From a checkpoint of a small sound classifier: 39062 training examples.
Rows from block 6, named by matrix and row number. Each number is 128 + 24 x the weight over its row's rms, rounded and kept within 0 to 255. All counts start at 0. After the name is the row's rms in percent of the matrix's.
# weight_ih_l0: GRU input weights (gates r, z, n stacked) (model.rnn.3.rnn.weight_ih_l0, 768x512), inputs 342-511
weight_ih_l0.200 098 [ 99  79 165 116 136 132 168  84 140 151 124 147 149  93 124 144 108 119 162 179 165  82 176 160 106 145 150  87 142 112 120 117 134 122 112 116 138 155 165 107 130 112 102 156 158  86  96  90 132 109 144 146 148 123 116 138 116 118 114  99 205 115 138 131 179 153 134 140 132 118 146 127  87 136 144 112 153 131  93 131 147 111  96 159 118 149 106 155 154 174  95 144  94 156 123  94 100 108 112 114 118 118 151 151 115 123  99 140 114 128 128 123 117 141 111 132 141 114 105 117 103 131 165 136 159 153 117 114 108 108 118  83 135  92 105 107 125 108 115 126 140  89  72 162  95 124 121 142  66 148 157 125 150 111 122 157 128 152 136 161 150 148 153 142 126  92 164 129 125 122]
weight_ih_l0.201 105 [101 155 120 114  95 131 120  96 147 142 116 162 144 139 116 144 129 133 133 139  88 126 113 117 148 134 133 168 122  91 137 120 112 141 155 144  99 143 135 154 126 121 149 128 109 107 187 138 122 135  98 102 152 151 103 112 124 114 126 174 149 142 136 169 118 154 111 112 106  79 177 156  81 125 141 121 100 107  99 144 129 158 150 160 122 130 162 163  86 127  94  98 112 116 128  76 143  78 115 126 101 144 146 132 105 153 116 107 102 132 145 106 139 150 165 116 124 101 138 126 100 100 125 115 120 148 109  94 116 145 139 146 143 128 171 138 149 114 131 136 127 137 113 140 163 125 166 137 125 106 117 119 149 121 154  95 133  94 111 139 124 138 106 148 114 153 155  72 137 194]
weight_ih_l0.202 105 [104 173 140 140 123 172  68 137 142  74  88 121 140 140 156 135 135 131  82 133  91 121 126 102 117  98 141 104 157 139 122 158 113 109 115  80  90 119 138 129 165 150 162 151 121 138 108 149 120 128 153  76 149 147 128 139 144 146 168 155 135 135 137 163 112 109 147 134 128  78 124 112 141  94 121 130 134 164 137 148 171 153 116 110 113 118 121 189 149  89 142 134  98 154 133  99 135 154 140 153  92 144 117 133 142  86 140 184 121 141 132  85 123  75 124 106 175 118 115  96 132 113 154 135 146 134  93 134 114 144 111 108 130 156  97 126 128 137 108 128 134 150  90 147 122 119 172 118 139  89 128 115 114 142 111  96 134 123  94 128 144 100 115 107 112 108 132 142 129 109]
weight_ih_l0.203 100 [104 155 144 101 104 119 148 119  91 124 122 146 157 127 164 122 145 144 124  94 115 113 140 124 107 141 183 121 123 129 134 110 139 126 117 145  84 156 161 142 152 147 117 167  91 119  99 170 158 121 113 150 132 153 115 129 128 162 118 174  94 130  61 131 120 136 103  98 144 124 145 138 155 172 132  99 172 157 129 131 131 136 106 146 103 116 134 138 100  94 165 110 121 153 143 120 129  96 119 120 162  98 115 135  50 125 134 133 130 158 138 110 165 134 144 145 106 102  67 123 171 143 142 155 129 147 169 136 133  80 153 133 122 105  80 118 146 147  97  99 127 138 114 105 145  84 112 147  94 123 136 160  95 150 132 110 138 146 147 132 118 127 143 133 136 174 155 107 156 113]
weight_ih_l0.204 103 [146  92 115 139 173 141 115 124 137 144  99 150 101 138 146 121 135  98 148 160 127 148 137 102 149 118 124 100 113 148 157 119 143  91  71 100 133 119 110 153  95 124  87 138 163 130 114 136  97 120 146 156  97 139 130 123 117 148 115 134 128 150 110 124 129 132 174 103 136 101 112 152 123 187 133 125 122 140 156 125 182 122 147 128 135  97 144  89 186 121 112 160  98  71 118 147  88  96 125 128 110 119 179 163 114 118 175 141 131 163 143 159 138 104 117 144 139 103 100 119 125 138  93  96 123  97  99 107 112 142 114 147 106 171 136 116 102 126  87 106 154 129  98 164 149  62 154 114 131 164 142 168 157  99 117 142 148  94 148 108 151 121  89 131 121 110 151 106 104 148]
weight_ih_l0.205 100 [100 121 154 137 161 137  93 145  82 125 143  98 154 141 134 106 131  75 109 173 124 128 114 108  93 144 116 125 111  85 111 154  98 130 130  95 108 147 132 168 104 117 135 154 163 115 152  94 112 126  89 147 132 117 125 139 171 118  94 128  90 111 155 127 154 122 124 127 116 143  78 166 108 123 134 117 114 112 105 121 104  97 147  88 126 168 145 145 151 142 145 119 115 127 137 104 132 115 133 132 148 160 131  83 122 123 152 107 187  98 136 117 124 130  93 103 158 146 161 158 103 142 125 143  89  54 148 144 105 137 127 162  95 106 115 121  92  92 137  75 146 134  97 127 105 161 147 135 129 116 133 107 152 165 108 120 117 177 129 127 140 198 165 189 135 107 120 120 124  91]
weight_ih_l0.206 107 [104  89 116 133 133 147  99 134 127 134  90 127  95  98 146 116  95 166 156 154 108 119  92 117  79 110 166  83 103 144 103 118 136 148 126 154 132 130 107 171 136 157 130 142 108 108 132 152 133 131 108 117 135 164  86 105 117 142 105 145 149 138 136  91 140 143  94 194  80 129 152 138 128 159 150 150 134 132 140 103  62 149 117 120 105 155 192 146  87 132 123 109 180 137 126 141 114 148 136 135 115 137 136 111 147 104 145 122  77 138 120 162 117 164 184 134 159 115 121  92 180 129 143 146 155 123 167 138 124 120 125 119 139 138  96 113 113 144 165 152 141 102 113 153 120 100 150 145 124 120 132 146 123 144 114 124 111 141 118 109 117 166 103  96  99 153 127 150 138 130]
weight_ih_l0.207 100 [ 81 130 107 127 122 167 193 139 133 148 123 103 110  54 138  93 169 145 147 112 135 128 140 116 130 146 127 141  89 153 144 140 132 138 102 119 124 121 127 118 109  94 125 117 145 106  68 153 167 142 125 146 119 146 140 124 141  79 168 121 156 133 166 182 126  94 111 130 134 152 106 126 132  97 162  97 128 117 197 157 170 112 137 150 119 147 168 112 123 144 138 130 115 129 109 149 109 191 117 136 106  94 117 130 120 112 128 168 108  92  99 131 154 114 165 132  75 153 132 154 106 106 173 135 106 126 109 111 132 144  80 180 127 139 141 117 132 114 126 103 148 170 153 127 137 122 146 104  89 121  97 136 185 154 140  98 129 134 158 114  78  84 139 130 105  75 122 127 169 149]
weight_ih_l0.208 105 [103 165 126 129 145 116 131 101  72  57 166 147 103 120 139 139 150 107 164 106 109 140 135 110 126 130 115 133 102 115 157 150 104 108 134  86 154 156 143  95 118 128 131 107  93 102  75  80  92 113 147 120 111 125 168 133 111  87 140  95 118 121  93 119 136 135 155 111 157  58 147 144  95 151 158 143 142  87 111 105 153 139  92 137 114 128 139 125 110 150 109 179 134 117 110 154 128 146  74 164  94 124 175 169 134 134 105 150  68 115  94 149 116 138  81 168 141 135 125 160 153 156 126 122 126 149 110 113 149 160 144 133  95 157 140  97 130 109 115  94 146 146 152 107 131 133 148 133 123  98 127 183 172  95 155  66 154 119  80 130 127 132 134 149 130 101 105 124 119 127]
weight_ih_l0.209 106 [114 161 103 135 130 100 152 116 138 134  95 107  91 109 123 121  94 140 171  86 134 137 165 114 130 139  94 155 102 141  94 121 142  98 108 179 119 119 124 152 134 124  92 154 147 103 126 208  99 206 119 167  78  94  87  92 124 155 120 111 143 116 117 116 142 151 147 135  96 152 143 139 115 146  91 186 147 133  85  87 107 118 152 132 138 123 110 129 122 170 129 117 140 129 159 137  84 132 139 117 121 140 124 110 163 147 171 149 143 104 131 148 143  88 131 149 140 123 133 161  89  85 120 112 109 151 142 112 139 117 172 198 136 130 130 137  84 170 128 115 152 116  90 151 112 154 127 152 138 112 146 138 123 117 156 113 164 108  76 111 100 135 147 118 140 123 154 176 116 146]
weight_ih_l0.210 099 [125 136 109 154 155 146 121 142 127 110 193 135 124 126  70 150 120 145 129 141 130 140 132 136 143 144 156 102 119 126 125 127 161 100 118  46 160 102 166 136 115 142 115 139 121 112 125  78 136  87 113  55 138 137 132 138 125 181 108 111 125 105  90 142 146 136 152 133  83 100 114 128 163  94 145 161 135 152 143  92 164 107 136 155 133 117  97 163 101 162  67 160 153 155 123 109 108 122 126 137 125 153 141 114 102 117 146 124 106 127 139 130 134 154 134 137 142  76  91 131 122 101  68 118 166 115  71 120 121 165  99 106 154 139 127 117 125 102 159 144 155 127 124 155 128 134 124 121 148 113 155 121 111 116 119  92 124 142 119 104 126 121 131  95 194 111 120 129 140 134]
weight_ih_l0.211 101 [106 113  90 133 117 154 120 160 145 148 147 190 132 115 170  78 118 118 171 147 116 131 134 115 133 102 168 118 140  99  99 122 140 165 163 138 129 148 119 130 142 153 125 144 110 113 164  75 111 128 131 114  94 100 117  82 132 125 114 125 151  60 151 153 122 117 141 123 118 110  87  87 130 148 135 141 140 138 122 138 161 115 157 177 136 112 113 142 116 121 120 122 132 100 161  94 115 108 139  51 144 115 116 138  81 129 120  89 112 134 162 131 131 122  93 157 127  98  85  94 108 174  83 131 117 141  88 143 149 156 153 134 149 163 137 104 126 124 127 156  92 115 118 123  99 144 147 133 117 147 127 114 171 110 147 118 114 120 115 110 110  78 120 115 116  76 160 127 124  94]
weight_ih_l0.212 103 [119  93 139 152 153 109 109 105 142 110 133  89 166 111 119 111 161  83 143 127 143 175 115 124 119 153 133 125 106 114 115 105 153 148 118 126 146 133 124 146 159 137 136 175 136  87 112 100 101 150 158  99 131 148 131  96 126 108  99 121 107 162 165  99 130 138 113 113  91 127 187  98 127 140 133 134  77 153 114  92 143 133 142 124 137 123 131 157 130 110 125 146  93 133 140 115 193 121  85  77 119 136 177 144 127 118 134 154 111 142 126 150 137  67 154 143 114  87 135 132 173 143 145 125 114  91 131 108 147 135 112 128 169 167 146  86 137 124  97  67 127 104 180 149 159 153 119 156 166 166  80 133 116 129  98 140 117 111 126 136 151 111 130 103 134 105 133 144 143 100]
weight_ih_l0.213 104 [142 138 122 133  89 119 134 135 116 147 127 131 183 129 130 114 119 134 173 128 164 150 105 106 133 104 144 125  72 133  95 131  94 167 111 114 106 122 109 106 127 136 163 110  69 105 115 132 101 117 150 125 148 136 121 148 139 165 113 138 115 162 114 129 103 128 150 134 132 127 120 116 126 156 149 171 115  95 123  82 120 129 153 165  50 139 138 156  97 150 151 165 119 144  89 127 114 125 130 120 123 115 138 156 122 141 102 150  88 157  93 138 150 135 113 122 116 140  99 133 112 100 169 131 142 106 143 118 139 117 124 151 130 129 121 116 107  72 157 123 151 155 137 159 144 146 122 146 139 147 144 124 115 105 123 136 147  92 115  92 135 118 176 127  98 123 102 125  74  91]
weight_ih_l0.214 109 [ 77 124 123 114 178 137 131 142 120 143 165  89 100 135 156 136 141 104 144  97 137 131 125  95 118 122 142 111 102 116 132 123 121 151 138 146 176  90 118 108 106 134 156  90 197 150 137 127 114 138 125 137 124 110 137 149  94  95 112 144 143 156 170 147 129  81 104 128 155  88 111  93  56 165 123 125 112 143 136 142 114 132 104 141 141 169 125 124 121 173  88 135 108 144 112 143 109 153 116 132 126  80 109 118 117 136 127 142 118 157  97 135 112 125 124 107 159 109  89 112  96 105 100 137 143 131 103 133 133 141 147 159 103 102 139 121 126 114 115 166 119  63  90 114 133 128 183 127 116 176 123  80 139 111 139  79 144 146 138  97 142 123 170 131  99 118 116  96 168 150]
weight_ih_l0.215 097 [113 122  76 137 129 151 102 127 170 109 145 133  66 111  75 132 124 131 158 126 125 107 125 136 100 159 138 125  86 175 154 136 144 148 101 105 104 125 102 142 103 116 123  93  95 109 143 135  96 158 132 155 159 150 112 129 151 134  78 130 156 139 150 128 125 151 139 149 143  77 138 184 142 106 116  90 201 154 141 142  51 162 107 115 116  91 164 140 173  85  97 130 142  99 134  92 133 124 166  70 122 103 160 103 129 147 141 120 136 119 149  75 141 148 156  97 151 125 143 151 121 139 145 114 153  96 147 114 112 169 120 157 150 131 140 117 158  88 121 120 134 151 130 150  64 151 135 134 145 103 131 114  57 128  66  97 149 142 103 123 131 161 165 133 113 117 145 153 120 100]
weight_ih_l0.216 105 [158 108 116 155 134 115  96 139 116 113 150 108 120 109 120 114 114 103 120 141 118 108 132  99  98 148 142 132 128  83 110 135 121 137 112 150  70  79 154 103  86 191 128 129 151 142 112 131 137 148 117 138 126 117 118 123 123 189  98 168 130 144 173 136 153 155 122 107 108 125 149 153 129 143 113 165 148 139 119 125 136 103 121 186 125 118 148 137 123 116 126 166 110 118  80 115 136 147 111 147 143 130 110  96 127 153  88 100 138  76 160 133 116 174 164 137 116 150 126 122 142 126 126 123 117 122 130 162 102 122 141 106 146 124 122 140 120 144 174 143 115  95  92 140 166 138 135 168 116 130  94 136 139 128 117 104 162 117 101 118 147 138 150 107 113  86  82 145 153 143]
weight_ih_l0.217 095 [132 133 151 112 150 132 127 141 135 112 142 156 141 108 101 108 134 138 111 123 147 163 146 150 122 144 115 143 158 117  97 146  93 138  79  99 144 111  78 113 147 107 138 111  99 118 109 106 159 128 112 110 139 103 164 135 105 114 138  90 182 145 133 147 149  94  97  83 156 123 124 113 164 121 158 136 161 132  86 157 117 166 148  93 163  99 141  97 161 109 168 128 127  96 147 137 150 138 118 120 123  96  97 113 131  74 131 149 154  95 101 113 129  91 150 105 132  90 108 101 141 141 124 155 105 157 116 124 140 148 111 151 125 118 123 144 146 135 146  76 134 185 130 116 116 158 152 146 165  93  68 164 182 138 102 143 159 145 147 157 164 114 140 162 184 137 107 156  87 100]
weight_ih_l0.218 107 [133 155 135 112 129  95 128 160 119 114 110 115 117 128 131 121 145 139 152 135 103 108  99 141 141 117 139  87 133 140 131 127 111 129 118 134 110 130 157 105  96 123 132 142  80 143 141 188 165 112 172 109 131 117 175 156 143 134 113 116 152 117 118 108 140 109 126 139 150  88  96 164 113  96  83 177 138 128 163 129 109 110 118 130 147 108 107 154  82 126 166 123 104 169 137 111 129 117 127 139 118  92 180 139 145 101 111 102  84 134 118  82 136  92 118 147  95 145 158 160 126 144 136 120 111 122  94 156 124 126 139 109  95 165 126 124 142 150 130 139 165 126 115 106  90 106 165 124 104  72 126 120 133 142  91 105 145  88  91 114  96 161 154 111  98 119 144 121  99 117]
weight_ih_l0.219 101 [146 111 107 153 132 161 147 124 108 169 121 101 124 104 123 135 127 105 118 126 158 121 125 167 103 138 154 128 128 175 164 105 125 141 115 131 173 151 123 128 165 125 142 133 157 123 127 148 104 132 125 139 121 138 131 132 131 110 141 142  87 134 134 102 136 173 159 133 171 126 139 149 135 123 145 130 155 140 175 145 128 131 125  96 137  85 133 122 151 140 155 123 108 126  96 119 145 162 146 134  93 142 122  86 100 137 144 136 149 164 138 121 117 125 164 133 130 139 146 158 144 110 145 147 142 100 142 114  84  88 144 144 121 124 142  85 127  86 115 178 120 127 134 129 127 184 133 107 133 105 137 105  97 155 123 188 104 125  89 112 153 114 102 127 148 127 142 146 115  72]
weight_ih_l0.220 099 [138 105 113 139 104  98 113 149 166 110 117 104 119 143 122 146 144  98 133 142 171 134 149 167 181 169 135 116 127 200 143 114 171  95 122 117 142 132 137 129 109 116 157  94 109 165 123 146 120 159 136 109 123 159 101 106  64 118 126 117 171 133 169 144 117 157 136 151 110 135 106 161 190 122 147 119 153 159 138  72 162 132 147 177 153 162 107  81 137 100 126 148  99 151 132 116 133 146 126 156 143 135 133 139  90 157 100  88  77 126 117 109 108 158 105  66 123 126 137 136 132 134 102 145 130 147  70 112 123 154 121 145 129 159 141 139 138 109 118  97 142 148 118 119 124  86 126 155 152 133 100 120 136 101 117 125 156 152  81 115 115 166 115 149 131 119 122 150 128 152]
weight_ih_l0.221 106 [107 140  86  85 167 103 164 132 164 120 172 104 145 126 104 138 129 170 114  71 141 121 112 137 103 162 151 165 138 136 146 170 143 147 184 122  92 126 103 169 109 137 126 141 130 131  89 135 147 118 161 107 124 126 136 132 141 114 123 126 152 151  97  83 123 148 146  92 165 174 151 174 124 151  95 163 151  80 152 138 127 182 136 174 131 128  83 160 134 157 103 163 124 141 124  85 128  73 135 177  97 121 108 132 129 122 135 155 160 124 127 179 135 101 167 117 133 116 160 125 136 138 125  98 119 194 155 156 137 111 140 163 115 156 125  93 135 126 126 142 115 124 175 115 100 145 114 160  92 165 134  78 124 126  69 180  88 128 130 158  87 145 115  87 130 126 154 122 140 165]
weight_ih_l0.222 103 [162 116 114 116 128  67 152 124 147 125 129 115 142 137 152 115 119  93 144 111 147 132 151 121 144 149 115 132  89 107 141 137 150 111 168 103 123  92 141 107 153 110 172 116 148 157 155 165 153 115 124 165 131 120 139 107 112 128 174 111 101 115 143 131 135 145 101 163 114 128 118 138 134 139 122 135 131 117 102 115 170 118 168 167 157 155 142 105 120 149 136 138 118 142 154 159 175 183  94 162 149 148 132 148  90 153 148 156 124 168 145 145 103  81 138 119 118 161 154 138 135 130 176 134 130 185 126  90 111 154 145 128 133 130 125 105  64 144 154 122 113 152 125 146 139 118 157 126 110  82 142 121 160 143 127  92 115 103 104 120 150  98 142 116 160 179 126 130 119 142]
weight_ih_l0.223 099 [162  94 122  92  84  77 147  90 116 148 133 137 169 149 129 121 123 142 112 126 128  95 117 136 156  92 143 119 137 103 119 113  80 122 145 143 105  76 114 115 136 102 112 118 122 115 151 153 147  82 134 146 137 114 145 159  89 120 144 141  89 121 114 159 150 119 168 176  58 104 103 114 122 127 148  92 136 117 146 149 133 134 114 107 112  74 131 114 152 178 109  89 144 142 117 105 130 105 149 116 105 175 160 110 122 158 168  97 124 114  77 112 107 138 125 107 163 125 117 127 197 135 145 155 114 104 127 147 122  86 135 140 196 130 115 151 128  68 160 105 139 145  89 128 115 107 201 144 146 130 107 123 176 137 141 117 125 131  99 126 118 150 143 112 128  91 137 156 123 121]
weight_ih_l0.224 105 [161  93 139 123 134 140 134 138 123 117 129  93 166 111 111 149 156 110 135  82 118 112 137 155 101 148 133 146 120 148 183 136 149 105 124 103 145 123 173 156 111 125 126 121 151 142 139 145 126 163  98 165 110 135 110 149 129  96  97 146 144  79 122 137 129 143 137  92 116 104  87 161  85 155 117 128 134 140 145 137 113 140 160 107 164  91 131 149 113 143 116 114  92 126 153 108 142  99 148 162 102 135 117 156 162 126  94 116 145 143 115 127 159 168  88 135 115 150 145 128 146 111  98 146 134 152 119 146 119  77 135 126 122 140 116 166 118  84 130 111 145 122 108 129 124 171 106  87 171  90  97  99 107  98 119 150 131  80 133  87 156 159 170 156 138  95 130 103 134 117]
weight_ih_l0.225 108 [140 149 124 149 135 115 128 137 142  81  77  77 116  79 133 114 152 106 114 169 140 121 130 132 102 131 123  84 170 117 126 141  99 115 113 131 164 124 160 157 132 106 122 101 170 159 107 150 113 144 169  96 132 138 178 126 123 191 146 160 115 153 105 153  88  98  94  82 154 171 105 139  80 144 126 147 142 151 105 100  95  71 138 118 116 148 158 147 140 118 137 136 136 133 210 168 134 149 132 130 128 135 152 106  91 164 121 122 143 136 110 129 109 141 107 138 168  88 162  90 132 142 140 109 110 119  86 130  77 145 126 122 117 130 160 176 152 140  82 147 130 155 117 119 141 156 102 160 129 117 146 161 177 141 150 186 109 122 112 136 156 131 121 115 162  90 131 156 101 144]
weight_ih_l0.226 102 [141 104 153 147  86 153 179 151 108 115 134 145  71 140 106 114 119 166 114 140 160 135  87 167 172 126 137 117 129 106 120 128 108 102  90 101 190  92 123 122 111 148  93 134 165 104 108 131  88 121 159 113 140 143 108 147 112 136 153 114 102 120 160 112  76 105 151 127 160 130 130 124 125 114 158 150 171 107 137 165 148 104 104 121 117  99 125 154 134 148 138 116 100 146 125 113 105 104 105 100 146 152 158 163 155 111 126 175 126  81 118 109 113 164 102 156 109 117 129 114 152 102 124 147  96 133  97 127 125  83 139 179 157 133 124 162 111 171 139 151 117 135 103 139 110 149 101 148 134 121 102 152 147 142 151 131 167 110 154  96 147 140 114 129  79 127 108 143 135 134]
weight_ih_l0.227 103 [129 112 141 156  97  85 153 118 133 139 141 142 181 117 154 184  93 111 133 101 102 109 160  70 163 131 120 156  99 135 124 125 128  97 132 159 119 138 118 142 124 143 151 120 118 113 138 144 151 135 124  79 104 122 112 157 116  98 125 134 159 104 135 157 118  77 119 142 118 107 124 167 112  87  98 141 133 109 115 114  94 133  97 139 134 152 138 127 133  78 181 125 155 142 137 119 135 142 101 113 155 127 137 151 106  58 165 140 138 148 123 144 141 146 130 152 158 124 156 104 146 139 103 147 164 151 117 127 138 110 158 156 171 111  96 101  87 121 124 114 135 137 124 167 129  86 148 154 134 124 109 150 103  93 146 138 117 149 112 140 122 138  95 131 119  99 104  97 114 123]
weight_ih_l0.228 105 [140 152  78 117 127 135  83 150 112 106 118 153 131 136 143  72 153 150 108 116 152 118 136 115 162 131 119  96 127 107 137  64 121 135 188 147 109 100 119  99 142 129 144 103 113 128 127 105 143 123 148 161 117 146 151 128 169 104 154 132 134 165 146  89 105 170 129 128 135 135 127  90  88 149  99 135 150 120 126 112 142 102 190 103  87  81 106 129 110 115 142 111 109 158 155 142 130 124 131 113 110 125 147 106 121  78 133  87 133 167 123  91 168 109 163 103 143 160 118 109 103 121 139 146 107 148 127 126 104 149 165 146 116 130  98 130 128 135 120 121 129 160 137 137  88  99 158 114 110 127 154 125 156 119 173 114 122 135 114  73 119 100 127 141 152 157 124 135 164  86]
weight_ih_l0.229 102 [196 120 121  88 151 121 157  92 133 160 156  82 136 164 141 130 138 184 113 164 140 155 120 131 158  91 105 134 185 101 112 125  90 139 160 116 151 139 149 144 135 126 139 125  95 123 133 117  97 157 171 117 125 120 147 135  94  81 118 127 123 138 137 149 106 101 107 144 147 112 118 144 138 105 135 114 119  75 144  79 158 117 164 133 166 119 159 140 149  82  90  83 120 133 112  78 137 127  89 119 105  89 178  98  77  99 110 105 154 107 131 157 147 148  92 131 101 130 104 190 100 142 125 147  94  92 107 134 131 146 138 123 112 115 164 120 115 124 117 146  96 111 138 119 124 188 163 117 142 158 106 141 101 154 113 135 130  95 143 113 148 144 133 159 129 120 112 142 112  65]
weight_ih_l0.230 103 [111 145 103 108 130 102 110  70 131 165 113 112 121 142 113 120  93 113 143  97 109 135 150 128 123 123 101 119 136 109 104 135 112 173 114  81 157 111 120 122 142 123 119 123 125 127 148 130  93 140  94 122 140 122 144 102 165 157 149 139 128 152 114 124 142 132 122 100 111 164 112 151 153 131 135 120 101 155 107 130 139 127 154 127 128  81  87 148 152  72 150 125 137 171 121 106 117 103 117 126 107 148 114 109 129 138 123 160  89 115 127 124 132 112 114 122 159 125 167 158 136 145 116 132  91 153 136 109 140 123 144 136 130 137 149 145 161 117 163 135 137 149 113 107 145 101 149 134 138 121 157  97 121 129 149 133 153  85 110 115 141 103 154 158 131 128 128 125 115  93]
weight_ih_l0.231 102 [ 70 127 148 152 106 158 172  97 148 107 128 169 129 120 140 108 126 114 154  92 114 150 147 137  61 146  77 165 110 125 126  91 162 127 141 112 141 139 113 134 136 151 130 179  78 141 127 138 135 151 121 113 114 101 161  92 136  97 129 106 101 132 133 122 137 118 145 129 170 119 135 115 145 148 119 122 101 108  90 142 138 144 146 126 187 109 183 116 110 158 152 119 139 136 133  94 123 121 136 105 121 133 107 171 140 121 120 140 153 125 141 126 118 134 130  90  93 139  98 122  94 178 107 141 134 148 156 120 132 123 135 138 137  83 103 119 122 118 124 105  88 147 116 112 135 116 157 115 102 163 171 151 174 100 109 142 117 146 120 127 154 143 134 119 101 117 148 153 120 135]
weight_ih_l0.232 105 [134 131 142 111 138 144 122  75 147 131 126 105 122 142  88 171 115 110 117  98 108 101 106  93 118 107 107 138 121 120 131 108 127 140 131 100  86 114 126 143 172 123 127 164 148 100 116 118 129 132 144  88  85 152 134 107 131 192 102 107 125 106 146 107 169 120 134  98 127 138 100 150 145 131 129 144 161 128 121 120 109 112 132 118 139 126 148 160  95 128 150 157 155 126 150 147 144 131 159 132 142  82 135 128 109 143 137 137 102  95 139 140 162 132 140 107 133  96 133 119 115 151 121 137 144  91 133  93 135 103 106 117 123 132 176 111 144 129 135 138 162 146 108 162 121 118 116 107 109 136 101  93 108 107 119 115 141 141 154  93 123 131 148 117 117 134 161 125 126 116]
weight_ih_l0.233 106 [149 166 152 122 157 111 136 142 145 148 158 146 163 112 155 136 120 127 136 149 150 123 136 148 109 103 153 176 152 119 145 160 111 131 123 151 123 143 126 137 155  98 138 169 122 112 166 167 142  96 128 157 107 115  92 128  97 138 118 116 120 138 131 114 141 113 151 144 142 108  76 143 110 132 119  96 138 109 169 122  94 133  85 125 136 112  87 146 157  94 129 116 128 137  97 108 153 125 114 139 119  98 142 182  95 115 149 132  97  96 109 120 135 103 156 105  99 105 117 133 126 141 126 110 115 108 140 158 167 119 129 129  65 152 129 126 129 106 120 102 130 168 109  80  99 107 169 113 113 186  89 118  97 144 157 124 139 113 111 123 100 108 164 126 165 116 145  88 122 121]
weight_ih_l0.234 103 [135 139 131 137 194 109  86  46 101 141 145 131 158 138 122  92 129  98 131 158 123 156 108 100 147 135 136 160 177 171 138 101 113 139 110 124 144 131 133 121 136 112 111 146 154 102 133 118 151  89 154 139  89 157 131  90 139 131 136 104 152 152 153 102  84 140 126 120 176 100 129 134 131 108 120 113 100 124 130 151 117 143 142 136 156 117 141 105 151 157 145 166 146 113 132 113 136 105 151 148 149 126 141 113 109 141 112 149 105 168 139 122 147 179 117 154 135 105 112 145 150 121 135 147 133 135  95 108 172 122 145  95  97 127 132 146 125 185 106 163 149 150 101 145  96 134 128 114 146 163 161 149 125 141 101 141 107 117 140 133 109 180 145  95 146 109 111 113 138  70]
weight_ih_l0.235 102 [144  71  92 130 142 131  99 144  98 110 131 139 174 117 127 112 101 142 127 157 129 142 112 161 123 154 140 143  76 125 154 105 122 145 159 142 144 137 129 138 121 102 143 125 126 115 143 121 144 153 146  91 114 166 124 122 112 136  93 147 147  96 126 130 135 136 114 173 131 112 112 189 165 114 120 133  92 153 164 138 121 148 122 113 159 144 144 151 129 137 118  76 152  91 109 134 148 125 158 120 158 152 116 125 143 138 129 118 135 137 135 112 124 130 111 135 113 117 131 144 146 148 104  99 124 127 114 149 106  80 126 145 144 151 139  83 139 127 154 119 138 134 110  79 172  85 114 107 150 133 138 111 130 175 124 125 129 111 141 148  86 138 129  95 145 129 153 133 104 126]
weight_ih_l0.236 104 [143 126 120 137 135 162 140 164 118 130 111 160  80 120 160 137 199 125 116 133 148 123 115 136 103 134 160 121 167 109 103 134 165 151 138 107 127 157 126 115  99 116  74 115 122 114  82 133 167 130 167 135 119 177 104 112 135 116 111  96 145 165 134 163 106  80 148 130 144 142 103 144 139 106 117 180 124 136 137 156 139 151 150 128  66 130 151 129 145 122 102 116 115 129 171 114  98 138 126 158 105 125 153 137 125 137 131 148 130  52 126 148 138 131  93 125 140 116 131 105 132 164  97 113 111 125 118 136 172 115  98 107 155 113  92 125 111 153 131  97 127 102 131 128 154 115 131 118 134 103 141  95 114 135  86 157 135  96 165 104  81 134 168 138 158 125 164 110 113 131]
weight_ih_l0.237 101 [133 100 119 133 176 128 150 153  82 124 141  79 180 102  96 160 156 113 108 154 138 167 160 123 133  89  83 119 148 114 197 128 115 115 189 129 132 174 122 146 108 115 117 135  98 107 104 139 156 108 104 104 102 136 123 120 132 177 120 142 133 118 140 136 168 126 155 165 130 136 110 122 176 154 107 130 152 124 100 137 132 130 150 150 102 121 140 107 155 102 113 124 113 161 131 129 132 143  90 107 135 169  98 137 160 141 109 132 127 123 156 173 119 136 100 170 111 139 109 145 119  98  99 108 140 119  87 153 132 117 167 167 112 113 125 132  94 134 147 147 180 127  57 125 118 113 144 126 155 140 150  76 121 136 160 141 113 115 166 131 127 117 150 147 137 151 131  79  91 154]
weight_ih_l0.238 098 [110 117 116 125 117 158 137  85 129 108  95 122  65 133 131 175 144 181 107 150 103 104 103 137 113 133 128  86 158 122 150 150  98 144 148 121 133  86 125 110 110 122 147  75 168 115 141 149 154 126 181 123 135 105 112 126 160 100 128 140  80 127 162 113 116  99 125 134 167 152 152 110 157 122 126 159 129  92 101 142 160 156 166  85 112 117 169 121 132 129 122 134 107 111 122 110 111  97  94 194  94 181 156 168 100 131 112 159 103 122  73  98 113 111 127  94 100 145 163 117  93 133 148 183 156 110 146 132 128 157 101 121 125 118 115 136 121 130 154 119 128 128  79 112 135 126 113 109 137  82 107 117 172  99 115  99 102 137  79 135 141  97 169 120 174 114 161 115 118 120]
weight_ih_l0.239 102 [132 169 129 153 124 155  82 127 109 156 119 115  72 111 136 146 126  75 131 149 148 137 111 125 141 112 167 110 130 188 172 137 162 113  95 146 158 113 113 159 134 122 137 114 151 102  82  69  97 109 119 112 144 146 110 107 141 123  94  97 120 142 144 102 181  85 155 129 170 190  95 129 133 141 149  94 156 140 149 127 117 106 131 179 135 143 124 109 118 167 119 148 109 154 109 132 116 104 122 134 126 104 107 120 186  77 100 113  88 155 109 116 150 143 118 136 163 149 134 126 127 157 134  91 112  94 151 112 128 143 118 151 184 130 145 147 130  87 118 160 143 134 131 121 148 132 106 148 149 133 115 133 118 154 116 133 122 116  83 137 119 138 125 145 140 134 141 149 118 109]
weight_ih_l0.240 100 [ 99 133 122 114 150 138 106 155 107 154 145 119 106 115 140 122  99 128 173 102 150 121 147 112 156 117 136 114 110  93 124 150 149 130 140 148 143 137 118  87 120  91 114 151 126 148 141 131 128 138 131 130 100 120 125 107  92 135 114  81 109 101 126 123 146 133 122 157 106 141  81 115  99 144 179 157 141 106 137 132 135  99 159  89  99 104 143 172  98 140  99 117  75 145 123 150 136 129 133 121 139  86 147 147 132 103 138 126 155  97 157 119 144  82 138 112 136 128 158 121 112 118 145 135 135 159 154 122 135 112 150 124 103 158 126 132 161  64 153 150 165 173 120  94 143 142 140 154 102 110 131 110 156 128 150 102 120 118 130 126 106 154 158 175 145 151 123 143 108  96]
weight_ih_l0.241 102 [121 114 124 151 100 117 111 102 136 111 193  95 139 116 122 135 122 128 113 166 117 185 164 123 138 117 138 107 134 119 149  90 115 151 153 114 124 142 156 106 118 130 107 122 116 109 149 122 142  57 127 124 102 178 137  79 114 136 103  67  94 136 130 124 131 139  94 137 104 130 118 146 116 121  95  81 170 144  85 143 104 161 143 157 122 100 103 121 122  97 155 144 166 118 178 117 134 124 112 140 143 106  65 162 133 130 145 129 148 116 118 134 123 136 132 126 106 145 138 138 133 153 148 115 177 115 125 153 134  64 122 127 147 150 136  94 151 117  89 100 128 134 136 112 149 110 111 132 145 146 127 150  73 131  95 158 115 132 111 123 110 154 153 152 137 108 115 161 116 190]